Weights of a small spectrogram flow-matching model.
Data: trained on melodies that start on their tonic, played by one synthesised instrument, 26041 training examples, 149.4 epochs.
Rows from block 6 of a small spectrogram flow-matching model, named by matrix and row number. Rows with one number within an expert belong to one neuron, the router's apart. Each number is 500 + 40 x the weight over its row's rms, rounded and kept within 0 to 999. All counts start at 0. Numbers have three digits each. After the name is the row's rms in percent of the matrix's.
Before each expert's rows are labels from the 100 clips, of 14848 (inputs lightly noised), where the router gives the expert most weight on average: "strongest on" is what is common among them; "lies over" is the class under the peak. Only what is clearly more common there than usual is listed. The data: melodies that start on their tonic, played by one synthesised instrument. In brackets: how many of the 100, against the usual share in percent.
# router: slot weights (model.blocks.6.mlp.router.weight, 32x256), inputs 37-73
# up: expert up (model.blocks.6.mlp.up, 16x64x256), inputs 37-73
# down: expert down (model.blocks.6.mlp.down, 16x256x64, transposed), outputs 37-73

# expert 15
strongest on: flute-like (67 vs 4.9); staccato (52 vs 25.6)
lies over: no note (93 vs 30.6)
router.30 095:482521507490485572500479401434549496520519475512497549552436459476502500504494533483485326470449510569441444489
router.31 093:559563477525456523492500517468453427488482509420484471534559487489554547464509560533470497472518500502500505503
up.0 084:496471401522514455440463536582484516452423439526490525490519506466500479444503472534478552506486603415499547435
down.0 078:538526504533528542559547469513462529575441448466526488553488488501460461476509475417551478519522415567444495492
up.1 115:463468507457580366437396498524449448447508433525495456482489495484544516516490535567487560464471566515570563534
down.1 123:550508509514503545574534505495541539507491570399539508520469468479482451557543483464525489579513521489449482507
up.2 085:487456474507497496461466529515449512522459442543425510472490400493501456469514438532487642503475533462543561438
down.2 086:516555503470542477497501516472483480521458448437463466473560568455443487525492542481531448474532483523465482508
up.3 096:475486528459557576458492508458530516513491565592465538511514493620488495473430480510525550512495514594575446437
down.3 091:491514528538478460565520505440469458539485499453534461468544490432565548495477544514463484554443438402481555541
up.4 096:497475458474444440507494477517433563484483493484456506515437533449519449465439441473551590502452473491527458460
down.4 093:547516498501538498526480532494506421449443484436562449424620524536477541516496506561450486502494521464494534528
up.5 140:489531484461498420464522516492489481454532554496475504468485557541530476470483440488530530486529442527483492558
down.5 136:429467487482512453418484452586474573444510484565486478492532470549536539487462447513513504511498549452536537429
up.6 091:520487473567535513486412481480495498503549452470524550478494435488531497464494489554501538578527527493508567527
down.6 088:447462468425477500486543456491481451540497524495484457576409495529462504558499570458560451462555487526461489480
up.7 101:518510484539477506515531499485584532551545502528531484527468530493390492540528525531480499524443542549475403503
down.7 101:396509474507496422516483431515478514495546516532477548485545507535557459434472460485519476530492498469510494480
up.8 095:473500471492465563557473510511520522521519456623481488529460493513481514503472468537522485549553514572546416505
down.8 100:562546570506561444525527471515455519536529561418526478439542485587591535473543570549495520511500499496508549507
up.9 101:526501494467420462506460512464536492506489553534457506501483549459436487577524536503476351545528489474487487437
down.9 105:466469484522546509449501495576438583475538406536515436515546503467503469497462409537598538472531567499504439470
up.10 083:411510440458450486487463495544488500489472535566464509449542581530472544524463470493520495503508496447505484441
down.10 074:549543531500518558521513483458483517589385463491562521543466460477533491481513552455517556451465495597510520510
up.11 100:522472480395498499514468480486472553557425513494509483517545587605467488544425527472491426466529492472475449454
down.11 096:463469509502498517487472515538489491542484466538508489542505449442422512481514476504513545517501471521504477496
up.12 093:482477496432490457462457480493523521496473493531436461497513554560498474471434477551498574449434513551533453525
down.12 084:472485495485509556521505548506475444511496529471555524550508455499471490518537556526480485492490508444446496478
up.13 094:469498436506411536374484510551522554546505481583463524491475471475501512475500413517571458467458477426523434553
down.13 094:470550489444519465518499532506452582500488527427529512509539487598553525403520504550492589466494468481512505458
up.14 066:410470507434430445532532498510471564538511552494492473451459489465500510520452467468538524487479420540501626498
down.14 068:499526486510598535496465549494511450472514438443535484504561550540510394509502532540508443493491564480488472498
up.15 119:500505475475477423482525514523489478438530549483482507468502597550557449473484421512506516470521435446480514509
down.15 115:450444474481535483405442442567456554469505447552466477515539425523506502486479490466522518478533544481579507431
up.16 081:472477505503622496473448507527502496451493514469519468494458484507480433599474529519456466516541528461500571456
down.16 082:473484516514465558507511504496485489493501506563467499473486486480441552527525494539518542502505490556504424513
up.17 106:504510516511498494473619506472521509562532571461502522489480553466533486512447523500631518471442458503475435493
down.17 103:483525444473502448490495559455492493423491493552479482433507466488522535458568557538431507508511563495531502503
up.18 100:515486523504463480573535508453510453459535511480498452474484492489489521537487531438478493643517459506440513516
down.18 098:461488506457485496451521478533543565527551499486464480493440535507494529467474466559528475482495498497558491490
up.19 085:498559480561492556493519533468500492515529506503501493453525401518465557505629503497468514513568462517495536539
down.19 080:532459517477499498514492506461484517499516530477456489535421514473482437502517566437512474468512486493507468473
up.20 111:496493457540517517520436511551461496524449478487496490432511413443544516488538488573505543469502550466501567507
down.20 107:533490490516565498529482504449512431474543483531446578484465576526451493562455480483504474496532432611490484502
up.21 062:425515497461450441498444473510469528499492537577502507459565528525492541502421501440514457465505437537579574464
down.21 062:572519511539577575538479523485498453521464515427605461513475506488475473545513551537530554518473568526490479537
up.22 089:460512484450447510411464517576476514482478522553490513430476519503488502508432498505564536501481519467552474427
down.22 084:528534542497516535570555500440526515544453488452532465491465445467504487489570578494488529485441462501457504553
up.23 099:443476497415427474461457489536508603531484530531495494535493556532494523486453508428522476431505482509540528467
down.23 093:505517487561521508529454543476475490491519471544581482446534503465503517464517455628476558485458459481521459514
up.24 081:507482519487441545475452484513460513512406470598454523477532432530507517488497460510505585517471495505568501428
down.24 090:514545514488530450539515512461521527528479480413521502499505501453508490519492609511563479516464475471468536533
up.25 117:484444491520613461545469498515447488532456474520512534495498487509496502482502510510432567555472568440518557380
down.25 123:440494514469452499520503473492548530535495484472484451516495494480488496453483470510529482490544479511537447562
up.26 094:504484482443492441492536487476516479437505530472510549499468526539500518524573469522518523510475477579455502516
down.26 102:532490461518473567495486533554488486549462489491557488490501485491512443543547502540508417443522573426472533491
up.27 091:564509560533487500505551511432484479518519443438537476523502552445471376510526516458479422502478514441486375515
down.27 095:487513469477486542530515519518548524465539526565475510385522500563500524531534454566507540507458558471533542510
up.28 090:444518531543518442520556541437530479496508538498476518487504578570555534468510458507449496417517491575521521454
down.28 091:553522428517518575503505453526470522556459499467487489460523505461472377488454508496580514537439539464515500522
up.29 089:534468510494523470402445497518475530502479492571414487459475451527495463481463474554562601489445519526578511469
down.29 075:474543528439481486546573546499503492516477526438537469494468517466454510531517555468526464504492471468419466521
up.30 094:469467498473438519459525459457544500580521505600445533505526518542434489497461469499458468486474440478503429451
down.30 088:518533407458463494523468542528484475504491523477535485463537480460513499428480489589540582469464489467515494489
up.31 098:524518498518473543474528491506502468501507417490519490499590486459504542468563468532436531490551470450506507570
down.31 090:493483518460471470516546489530512516507574599546523560509441548561491501554516503445548467521457526562474449484
up.32 101:565532493435422541462465468506467529506468441482542440508560526514458488524558511485500390522536478497496416573
down.32 099:396428524444505472481528509492538501484554573575523512495422536579491521512514465543477476475496531491479503469
up.33 095:454533528590518479450564516451516475478533525530482526449534407592499543495558469513475520524566476461534487496
down.33 103:472524463474452510500479517490460540591464506457486482558427523452506512421527542429503503455479523430510451469
up.34 110:506534506538469496525566472456503484554523474550494584475511519555485481476469436468503486544501437517504472469
down.34 108:558552461446463493507490534540548501504456546393530434518483454481521443451539557523530499496507577436474499490
up.35 096:485484411461521524477437542560545510499420538558432496466405545494498466499426518514517498472459568490542556474
down.35 096:475554524544443500541490465474478511515546428476543510509523516482511498529436467518478436552491427527462491476

# expert 2
strongest on: pace: fast (92 vs 32.9); staccato (71 vs 25.6); sine tone (38 vs 4.8); square lead (28 vs 5.1)
lies over: no note (67 vs 30.6)
router.4 116:481518451449438510521493496490477535558517474533489435518427594430537487527470455422595542507481453521527488480
router.5 184:482484447465522495451471513485499485504486496477514488531521532507495509564508489515523553499520504537554469491
up.0 116:500444552496465500548499487506415479486490480523548485502532497551498474537505501452449542533468500485479465465
down.0 099:528545528504496502517484538536517525568484560506569476453481504593501494510488638509526552514468539510517477524
up.1 091:529450501557522548473600473481544528532495508498589466542504523534481502475483601514460474587473539498532480540
down.1 088:480525488531527429430446553505497394457433442549437503523576474492538516509507502538394507451545544511525599477
up.2 111:531494461607526520560433533525495498535502489512493518506446444463526519566536539493512587533501567494525479440
down.2 103:540523486490449440517535513475511493393477580508484570518472514519490492502453543462524468556473460544445514447
up.3 099:518475506533478462459502553488525539399506518490482532413503485574482484443434491550501517563459495469541480575
down.3 091:508515471543459454503470527461474479435517499571520547557507597452507474482493521464523426525502539513469537438
up.4 107:535529569534489494606482487483504546491529546523473506475588544570557428480480502508506474449461483502452494445
down.4 092:451462451486486535481442486450492462595454530482510454499520518505471479569466625444515469493575558434511566539
up.5 088:541469564476512485567475558536470596486552444533499462464480496486494533528534508471529603511456496506557476451
down.5 104:470484488513443495501488515477485470519475575542506561513509567473502498503524484466487446503484464433476510501
up.6 096:487520474506520475513434559524534500521515488570551519512473451477532553454469555516557655477449570461556467461
down.6 098:480518441474450524491494479545477564540496536528486474545485494545486510507476459414477536499453532541472514463
up.7 130:555482568560462513548462471508483464520549485472453512470474460576466468458511473502477422446500469516457517533
down.7 121:486563500542510439501542510458535493502535508458497504508556591415472453496527443465540497524559438522466501603
up.8 101:497503457467483473509555492476579484576511580611466461591464521490542525472499510471466512411477465517514514456
down.8 096:463528500494434501524465468524480512459469495500455490484447443541511577493501549476441495516491489527499472431
up.9 085:452466510539483483494549417483467518552508524589435519475472524558498524430428431540451394459444511515486505399
down.9 086:497540458509522468509483492480533493541456505421506476567468406408498453408510553489461545469550522484494543553
up.10 081:449439475485455501497455403467537545556537545510454525505453477564547524524499484572518462534499485491512473463
down.10 074:573487534514543448485558471487527509438456463467468449500511435449483488526512521535483495515580523510457530643
up.11 084:440487443427516399457504586522538498498552623515409528471453527555506533470512547568484571505470528448464587421
down.11 087:434501505506444556580467468532463493554512576504547558537524469521574468499529536494515506575492553395462516480
up.12 082:540439445475522499495484575500491542490538522502559537460537511582519487572498461519498494492486522454496471475
down.12 073:525530456500486484457477473474599468479469453488471508540533474449522483450470480434487500444512432496519563472
up.13 112:493567534482425523556483456408445514457440443453426535536454471484485481504481425563485419431520456470545492508
down.13 103:551500588506486503462502518516581521541579553473530440515457453519509499541527515494505472552564517535459504505
up.14 094:521454476538548518444519562530535473534519527476522472450531527555477533485484491567510452473534562541517474538
down.14 081:472509462533556450465455474468465463534420492587474520518531541450583521465502549497529540445512513493540584509
up.15 088:475505535538463461516520495509546546478534568565442535488444512478432480535428462517530399462530525505495484508
down.15 092:482552489570514513484486482489529518513509503477540499504452523449430517437487539434454549492468578469540424483
up.16 108:460462420450504480491536588547555465521466562507513564506484478559525478441515489526463483481521493452473551486
down.16 100:533483524477496579525583469503503485540465522405572467531499442497466487527485504568453490493505525492464531512
up.17 085:593536485479544472579490538529504505488521542492421536415441493531547522526449543446521516468456437452515528492
down.17 121:476489497507527466463402555497532457496552446581493478473509502482555547479519512534532543442497475505560491494
up.18 082:467474476493478471583478543542459515540504491525537463447494546529580496489500472552535635524484569512468553551
down.18 077:509552505544506532447528476479502447531405528440528524563468484491486449518489564462478476527574592466490556438
up.19 088:477501483541501500553448481551465470484388455545484509516474453538476464540516452503445456530534550492433508486
down.19 081:475469457486461497544489571446580503485442579487500560485475475484497532451474500531468542483421492471475515535
up.20 088:468471424478499475478450519494503499538473540536465545510493457556510479512474489447555569497489525550503543456
down.20 088:464569486470462537554599441550484575477480560426552540466522532503462450491454454486489499514447507482435467476
up.21 108:470539579522534475485531455477541492465536488487480548524445498488507610414527565475482575533436475452517537554
down.21 109:511505486488441556467516476532414534467481462572473504447490520497490517570483456464509474539503452552541410466
up.22 096:514490464460480427524526532542532481513499488545460514536533508546516420527502453517546464414495482489559510469
down.22 101:497497516485472504563524507500474485440498526469549549462456513440481499499484539468483453498463454474451478500
up.23 142:544528531448554546597421525520499572527510542505480436527473510532512531524515518517438597505453533501575439455
down.23 157:492461469542479419429560461494454490442496483525518494549536553479530485527500429470509420453527471460416523477
up.24 099:515539517500512487541486508502472509501478499487483491477492475512577482492510464453488536471485500503515511515
down.24 138:520446494560521484478457551481520462477499466618483560511544463474502570481541458564494555482522497523523495533
up.25 092:540530554486450548443497438538500410536490536510488510533540475458506517501519493513441461463545449532435481579
down.25 094:479497521530501476469507511468532469490486501541515529495560559473518503547464605513477501481501537431536476526
up.26 080:585527511546484505530473477408466500423473513476522508490480527533527500477453521580571450556512449502557470560
down.26 076:554478507464512509455479458490584541515553484547500492550503436412462487504472495445493462504553542599463512539
up.27 123:548539448520527512518452500533434507500504469493485552414522505528527572533509485520527623508489504422481423391
down.27 111:535533533484531557451511479501528521566587526517536426577501462542472505455513481557541479521489543567498510504
up.28 106:518500523506436488517433567459438413486467538418520534484535468509530457436463462556491465495524527479523520468
down.28 093:525484528513456529473494496574568487546576480484481469566468444414487504518552445486440491526554493423474526490
up.29 080:418459470488523455494524486462482471520509516600441589458508536588590527445489459546491511462468463487532534488
down.29 072:485536511487513494497525485471483476515500544446535487507520466550452457537477607517459472471572624477502547479
up.30 087:504484547490519530496534610596472481426532469494455483448619451466445500542543439574471526555527522443445412480
down.30 084:528501478463471622540498548452540533461495499507533544525465558452469473481504536506539515602448435521461430529
up.31 104:448523570541561479468522482467515559438543571521482558474485536535482515482422575471439468486459538462487466508
down.31 143:493497498534537464481427552508550471460515420560454498480520548492563513493508477508556532462488470525524455551
up.32 094:535461533516459477533543449495494463489507412596449528499545467536465543531536447504497428422562505517539548523
down.32 098:492527545529506464530548500465478541482490525441547514481567529487452443534482503510442495513453520449471493527
up.33 103:443492476494492483470440474505488471543424478507437457522463416466504486496546547471421505507530510474541549473
down.33 093:515588503521533504576507550466504509441573536469494571428534561535486545443552465528515475554428436487508394533
up.34 093:513526481530542541459477528505519528526518488509456507449447497495558536455500464458527522447524499558522539524
down.34 127:533455512502509468479457571493568456465492425525499502497475526504483509512555493526520536454494456511518473523
up.35 134:494487503538471542518439547546501486550479468525510448504506453482476559562561541493500576490498531472505471446
down.35 128:593575527494530478559524534512517459429464537421453597526487446432461488481457493447428476505502504531483532482

# expert 4
strongest on: pace: fast (89 vs 32.9); staccato (78 vs 25.6)
lies over: no note (68 vs 30.6)
router.8 104:448497513503504498488508486569479543487584464490465467470532570453478573607513415518501499464508530533501442548
router.9 105:411431488446488463517563554539414560451539474439521481455495489515476395536493466531499504495477582530496515426
up.0 096:517582523480454427489520434445461524555473552549507545565532517592553495449504496409472555507419505494471534513
down.0 093:522451459484455495529501478542494527498454507486504450480462496496514476542472550441526490534530469561483523480
up.1 108:530496512516527554478408517494539505555492515658515460509469519578508520472475463518483538464536465478620483528
down.1 100:494472459519484419471546430459488478431473510492518510537544491533497407520509496557517426490528512422447597468
up.2 131:495498505522558509482536493455489455460468499497449493474425498423500528487454400514527458519497483520551451562
down.2 112:532494543463535573466491493484547529515633524512555468513475439530494507513478446543524472516473529528468482476
up.3 091:484544464487496516467455502571480516508451523552504491518521573450514547423394459432510545444468544577498571467
down.3 103:550559472508460493477496423554491475475462493467422540561495432408446445501480456458478426456546442502519501483
up.4 124:464479495507521480488530512465568534458495448506452507505486508572465472507501533490474529486463481473513508495
down.4 095:509505555482468526468425494513524458547545540552515522544453474492494557550536547485497478538500540454498468469
up.5 106:473442514515502499524520518388496402492504512547517495566483427511505451484474453476487467484520531491424546497
down.5 117:532459507489506501523578463544470498481464493496588468526558542487449446563468513504586524553518507544513518515
up.6 104:486450543453469488570489477360503464505530536580495486520551455559520505452506506492505466509476457558417524502
down.6 100:535506514488464514544562479523451528538516556478587469482454578516490510540482544505548508531484542513454454472
up.7 093:519505519585532489454481573502511456531518511565543504459474511499515513530458471497516454470473525504477445506
down.7 096:538520584540575481531492562466505543455529524497510522510570532544492514539449509507488529491429542488542454520
up.8 103:535487517523532532500515501391515454466424452544502463482522458466518445450505475473540536515447465443515510481
down.8 107:468537497563451455575551521560469536523486540495496560497495587521459535557484468502480509552493543552489479495
up.9 090:475450504519422506408444585551571493519517510570502518486514515444560527452431495547459550472461434523545487541
down.9 090:517562552469506531561573527538478523436545559427505564476490473542429519526502451516496461499488552492541467458
up.10 098:643537517559472479589457546535434433442520508458539508470550478494500466515557553486509415528576486491516424485
down.10 088:466518491521448513534512476454520537540511582533559519478468570526536540502489516494489514524472549500524498464
up.11 090:427427495526454500532461500538484487485516565547484511446389476513481519516467405578530448534505456580493543511
down.11 099:571511496556572556525489461490497494508494493465559559521472536435427437448560488495535489497489532439470431517
up.12 093:510444520544474536463413560452534458482535566464511513398479489557549533426467551535493437465496419530493553560
down.12 103:527545548432489490564548545500499503407532520462569526516483521459500466528527504478479510495476450559447495529
up.13 100:511490545474475479467461444521453529525494421540545480554522536515520492493530510476501455494517479479505487506
down.13 096:417483487471449441516566488475465562532454518481567466513495544577485511529453510556486511490484564528501501480
up.14 096:454500504453422486514520566533525513449498473474491463505540493478567516433421516517522513438415431495507521528
down.14 091:448554531456511525580520523559521501490553529480499607500455480532464556464492431445491495571534483581513458479
up.15 118:463459521568438510424519552522540460464495461485502487442549511477542504508475479514503615484409437601488483537
down.15 103:572551518502464490464475522500553509481517510501437508550430432400482519511478476481462480487488448530521510508
up.16 102:483486496444563470438524398514476539452516433493516483501487501586430537453522495461481463521539520483516546448
down.16 087:437511456505439554446501489517529552588425504535584445547459547557495501460519583593504514500522577454508529512
up.17 088:527461500511495501490512601551482475531494559473432488460503509511489536466542471428510446516577558519450496568
down.17 095:539538528540563548527510489431524462470465490473539516463557508512518489510548534529440521451464443444549518515
up.18 108:494447508461517549491563502493540513493547456614507490502488472460461534460511398549565504535435442507464505579
down.18 108:428489502512509478529487496476434516457537475539480512438495561546442506483517450498497492524485512530491406585
up.19 095:469489444366521460482492510517447509480503509497439485451554547510456453470445452470523509455464533394512550493
down.19 099:515457557485521460522510434524491511476624534528544469438469468524581443514512495530539455480510507464479524514
up.20 082:521456510629453505487526577546499510478580512468478546436526496559516516546490510472502518512420531515459468462
down.20 077:517525514483560527487443512500567476527469507504457521505501518521485557505471540491442493482479488471542468470
up.21 100:455432528510456465462473494587452517522503420586457474485575523491491524527449472488517491463504513570461508448
down.21 075:501540471480485533555554507472520509529432592383552520508429466549446423458495588547476494529471543466491528483
up.22 091:504528417471571487420451473521517505499530496476489551514482507463509534439562527458580540546528525515543537513
down.22 104:480487465509515512471445510491519499476508456541416502542479485474513514471562442506555496490540474518503478557
up.23 107:440491413499552560503532495568544557507454439570507554487439486485489469389507480498513547456477513482507514464
down.23 125:425468506463497494458475493510520515522496520511495479499486446551507573492539504509516552541510501524525530528
up.24 095:454474472478509516547509522497510483485527473464415529466448526465504515486483502422515527574463563483480538411
down.24 093:510466468562507478474515493507480488552427520525525485445573570607567503546442555579520507522517501504464534474
up.25 098:533501426457536493536468481517450520520529549457515536466493492502495483447544539458570487498482552490500470461
down.25 116:521573466559467466513492475573536518500454477470451503590517482430527459455502417462526459463549457503470529539
up.26 097:452510526436469414510452466448489391480508546480517495536547504530471425503425475511456467490553541517425507526
down.26 110:587455536536553513529511465474514438406500462561518503459615524468486493509521501514539498483503492497572556538
up.27 112:416509522481506494449526435512508553510538484572505505509544522504515493435477488459491568550437486578502525454
down.27 128:490481536465452446508490571564541472465408474503473520484546534537497573516462548533414488504524471514528489516
up.28 116:506485512504555495476503471378552348538474588552485504494461527476529491478440470468477571535530508560512493496
down.28 121:525416584453520547489521505533534481458643493527508509440480480490461523520488441542540470538494493489471474470
up.29 091:559537454542580547447446492490539449553508471471532501534500468452590538454550502502499512497525474476466513477
down.29 118:536535446504487555453423490477547467502487443506393489562485497431517508446554457486484474423542421518522475528
up.30 114:482484444518497535534501529538545517554447527508502458456455510496526505451391483547529575481435479499480539429
down.30 110:471505450474443510518466465533456506558526563488527553529485448487540493523450488471530508496470496484530519402
up.31 098:450562429437582498512491451588468524444503389485420474441441525392514455522462475421584448496539508462480503506
down.31 097:440506462479562491496493513460488485576432556457498532484507461613454477464470602522423536529515600521493535485
up.32 099:483528480521439501514475582565530509514527502542432429511497554471498532485477475523615499465455462487570488575
down.32 100:512557487452446504576536511498425515455482521466486559491494515461487490457469425448521481476455404557500415476
up.33 117:525527527497461516483481522512546513546509509471517505510419504457503540501518511500530494519489461558544427532
down.33 104:526515511485516524489469507491505562523619501524533440516506469562506526527492456521514452447498522519470450483
up.34 104:559585544470509470531551473453463482481437499491462503512578545496549509504519558453489536522470494570463447558
down.34 108:534451478430437448547472502503510526520579544454511444453433421453502556474432545497453445478487440543456511514
up.35 079:519493488485538424458491412579424544448554468491449459402558562591468518486539441530541481495464502451474516558
down.35 070:423510484436480468476512492494506527566453529462546478538438510528519417453480574497505492438546543497485513507

# expert 14
strongest on: the note D# (80 vs 41); reverberation (64 vs 29.9); bell-like (28 vs 5.2)
lies over: D#6 (32 vs 0.3)
router.28 107:441574522523544485456452555545439489504490480542491501523502489518476563502541462526508468544482441433462557476
router.29 104:492573492473582505459472539563473490440474512569507538593534515481470468456504469507507472527554485464473527466
up.0 117:582507542539521475454504490485514522432521495406458432543490473535420474518481505530512484449499528435538459550
down.0 123:510493493473528416483473459512435533510444561476485510548433481533514538491528463508439470496610383465452502483
up.1 092:541520495540506447458476482504485560461547454465515501513501453514460456519452459514544559473472564500525500556
down.1 091:546545475503541476512490437539427546505467544510525476498466498563522465499511444489475527518594441498439500487
up.2 089:463471460482428534541563524538557559567429431550462518510447518523529472526431497473381499487460483492462511468
down.2 086:497464470520446537487471474468533511495612544451510530506560491464407527577481534460564488438484543508533446483
up.3 116:472442459467528569545555521528531571479453462530514570537453509461490456507451510513411524557439541483466506443
down.3 110:466469458461478537493507512462509522494591513538557505526578529436458528553487545462553492474506528520483441504
up.4 084:428514504441501501511508461509426516531487493539539505485490525531479480555478472500485485577370454429470462456
down.4 085:542546525538464529421500534484576427504493503542468440560474451438525507483510523548497492439520460511543521529
up.5 085:400515468490529428451480510511463491503523525558449507447494461492508591449523472564530449503482465506558518462
down.5 091:466512527472460603492589446517512436441455482510443474465493530532521497472475474484549526497472566545505476496
up.6 104:432432487492419499486520523490489526563478483520434438470498481490539475589463491547519498497494492483507493488
down.6 106:481459542502404524507430501482423512498522480441454494463501443519503547574488482517533500545465523461536485472
up.7 074:413513501501562425486444462518450498478575501537468478471497493499506557483481469600574506538483466462542492442
down.7 073:504513514526459585475534460511567449451437448497473421491475511519506501463459448522514526499512523558497515505
up.8 074:431543478497547427472487558534497490444554498575466572475482408505500554458527458570566486514480495504497544464
down.8 074:466455499468463622509571443549519520433467502495483456470536530555474484483504465471538527494495609532474447521
up.9 098:477576507481493439479480524540431508522542541547479528454473510512582561447559478546516532543498447458543537519
down.9 099:504488525511494581502543407471521503432470463505452495493480532510513471506490494426582532513483557509527418510
up.10 099:515519585486524534500512485569523440463501453496574481483511439484516494508550528466572486491523482493498536517
down.10 094:501464486504478468540495481499537531531500559410493514519481508533490535478458548473444494481511456509492476522
up.11 090:518460522548499494464512518445553494462520525377490423410537472585523517443427515556558515428555542540525497477
down.11 094:506467532477470389551452487469494495527478514412521463535425465507539484535493554503488475508530449480485495500
up.12 095:434557464520465464496435512494456507594528488582468519490463528527527585500498484507476479528467448540533534483
down.12 087:474516495519485579497544419469541459480516461504459502475530513516482510525446467472582571486431573543545511510
up.13 129:511569532490535447550486472499490484486539500550563545518556503485541567445559488461552605551524478506494499472
down.13 119:512545523526493559536533469537552495418452492517485492448503517546502462416509473511489563509456566559498459501
up.14 118:491443485477548572516497470521553586489425458503527514541466495470429419509444533493397461564506530439514481452
down.14 110:496451431459511524461487545473499511514585594510494510533538505457434544525483595491548456440539476515473461519
up.15 088:432469471503491447487499515519426491540498480520465464447543496478510508529515489577539492485507503475533518488
down.15 088:489503558549418557503467529473469496484494464452489466498462469509511528497481472504523508537468545464523493470
up.16 133:557546502547499459449467451510521557487541453446515491548482448533430456503486465508488524448483549465538505568
down.16 131:536521453514561441478475480551458564533494560477507517533448500575468483504488450480493535467590410464466506495
up.17 089:526459553572493531451503515435562504447519511369501413419519467567522514469430531570576522468526549539546474500
down.17 088:487484539474508359524487500472485481532476520430528448554446469515534505508513531513472480489558447492506495486
up.18 088:425457470483415488474473512474469540564486473510422448475513487479509474604442496552508468483506510514530518493
down.18 089:469457530518407524530465469492429495554547456439485498507493463537534506601460442502562488570457475483519524476
up.19 097:491457474430543555494554516533498541450430494506509547526524515419430437502481515457463443555501515463445491482
down.19 095:475475466439445556454477551465516522490559571498520496563564468465512524518520601474527411437470501497444457464
up.20 120:537555495514507459454463465490539529484528504421458467559469491538423484511438480533485470428547527462538460560
down.20 123:514496486500546436493474488542472537549504564455514480529427468581492510497481471494494487459583387486448515504
up.21 085:471573499496553430464444492538486527497577473499451479536483442487442509525522479557545435465501534467549483533
down.21 090:494480425511509459512510464538443515458512525510495502529468475599484491512445381498498493518567463511455524505
up.22 073:479532516466574477496494484528457475459516478471431460477496500470483530474539500518560428429506494494536510522
down.22 072:480512479496483503471478465442484516403436471542529450492462499514533469458545468521435476501568488459469439460
up.23 091:543467565545505512477504519419542471442503527354498426427526483566523524453450531561529521481530546529518491494
down.23 091:473496551466474368525477472492497521540479516423525452544433466509535514541512539496494486494542432462497467494
up.24 096:537465467484489479502476499466484510519491493411465443443561483461539522479505487539499569382553510474513530502
down.24 097:543492517523486476535425500455553491478489503510508545520474436484517480473517535422478506504488503563477450491
up.25 105:484553519465415514513494500533497455475492453511501505487451464460528573546512463510542487434519465550471514547
down.25 101:433524501470510430522495431535538542535536487453541507467515560559470526509428468490506518469498460536506480481
up.26 086:436532495452509461450500512547453517489558532549509505469494503515493556451540479570550527590505501538570521528
down.26 089:502518533513483568523573464516493465485463483464482474502492534519570436501474495432597502552494557504465516503
up.27 110:510575517487539449529490485484504485455567493569540558514540479498543551467552477486585577542515511535486475479
down.27 106:492514495486502556518530448541516508426464520530485517445515510570527446437524446503483547510468565565452473520
up.28 097:567477530505509477479526503486461543417477436423485463451513471506479490534475482490539570499481530489466479513
down.28 106:546522511466504458524493468480472530485420538526548497489474494491568500487552532492423480522569434498439503472
up.29 116:566529509517511468443469467491520545477508474413480463544483475531435493514440489522483499433518525446534452559
down.29 119:519510448490539408475475475507459561535507588482521499545428472560506512507484465498484487469612374471460514479
up.30 085:420528449515463490471422504492453508587515482552445486472445523517483553526471493523445434514461478537558525488
down.30 085:465518487521488566479558419475516437528530459499466519498532494517491507570446470454583553488450546548537518503
up.31 105:566456588532553512455517519504477475393508475417457442486540444491424501523511517519559468483494534467507473518
down.31 112:476469501459488428487504456481447526481403510506505523527473495516507550494553463498411483534567438460471494483
up.32 107:420472521471439492508486476519518564545463451575461485499454480561461452516439461490460415518485486452486478453
down.32 108:541465433532492589492489528529509510538590550468470554489537497511435531553457514481571546447499473566497508562
up.33 067:486437525502486566487540492552456594467495483502516431502442505481494463501467496496552582582447571537552481578
down.33 065:508553503475535452535491483487424452527487521534471557492481501486563525551472501505529470602494422554525557469
up.34 071:527449537517504485448523498450521523426515536373473415417550486562475506466453477541550519439542561508528476467
down.34 078:526510523516464415545452514492477533543474513434558487543436451506570473528538514486474469506523406474464480464
up.35 104:467522461510485538462458474496462490559522515539503500498474573506476505552440515454456486473491555571522510514
down.35 102:459518466565543450479472472479539434542592485508520556519542484527515505598412470556508514476451472530561585514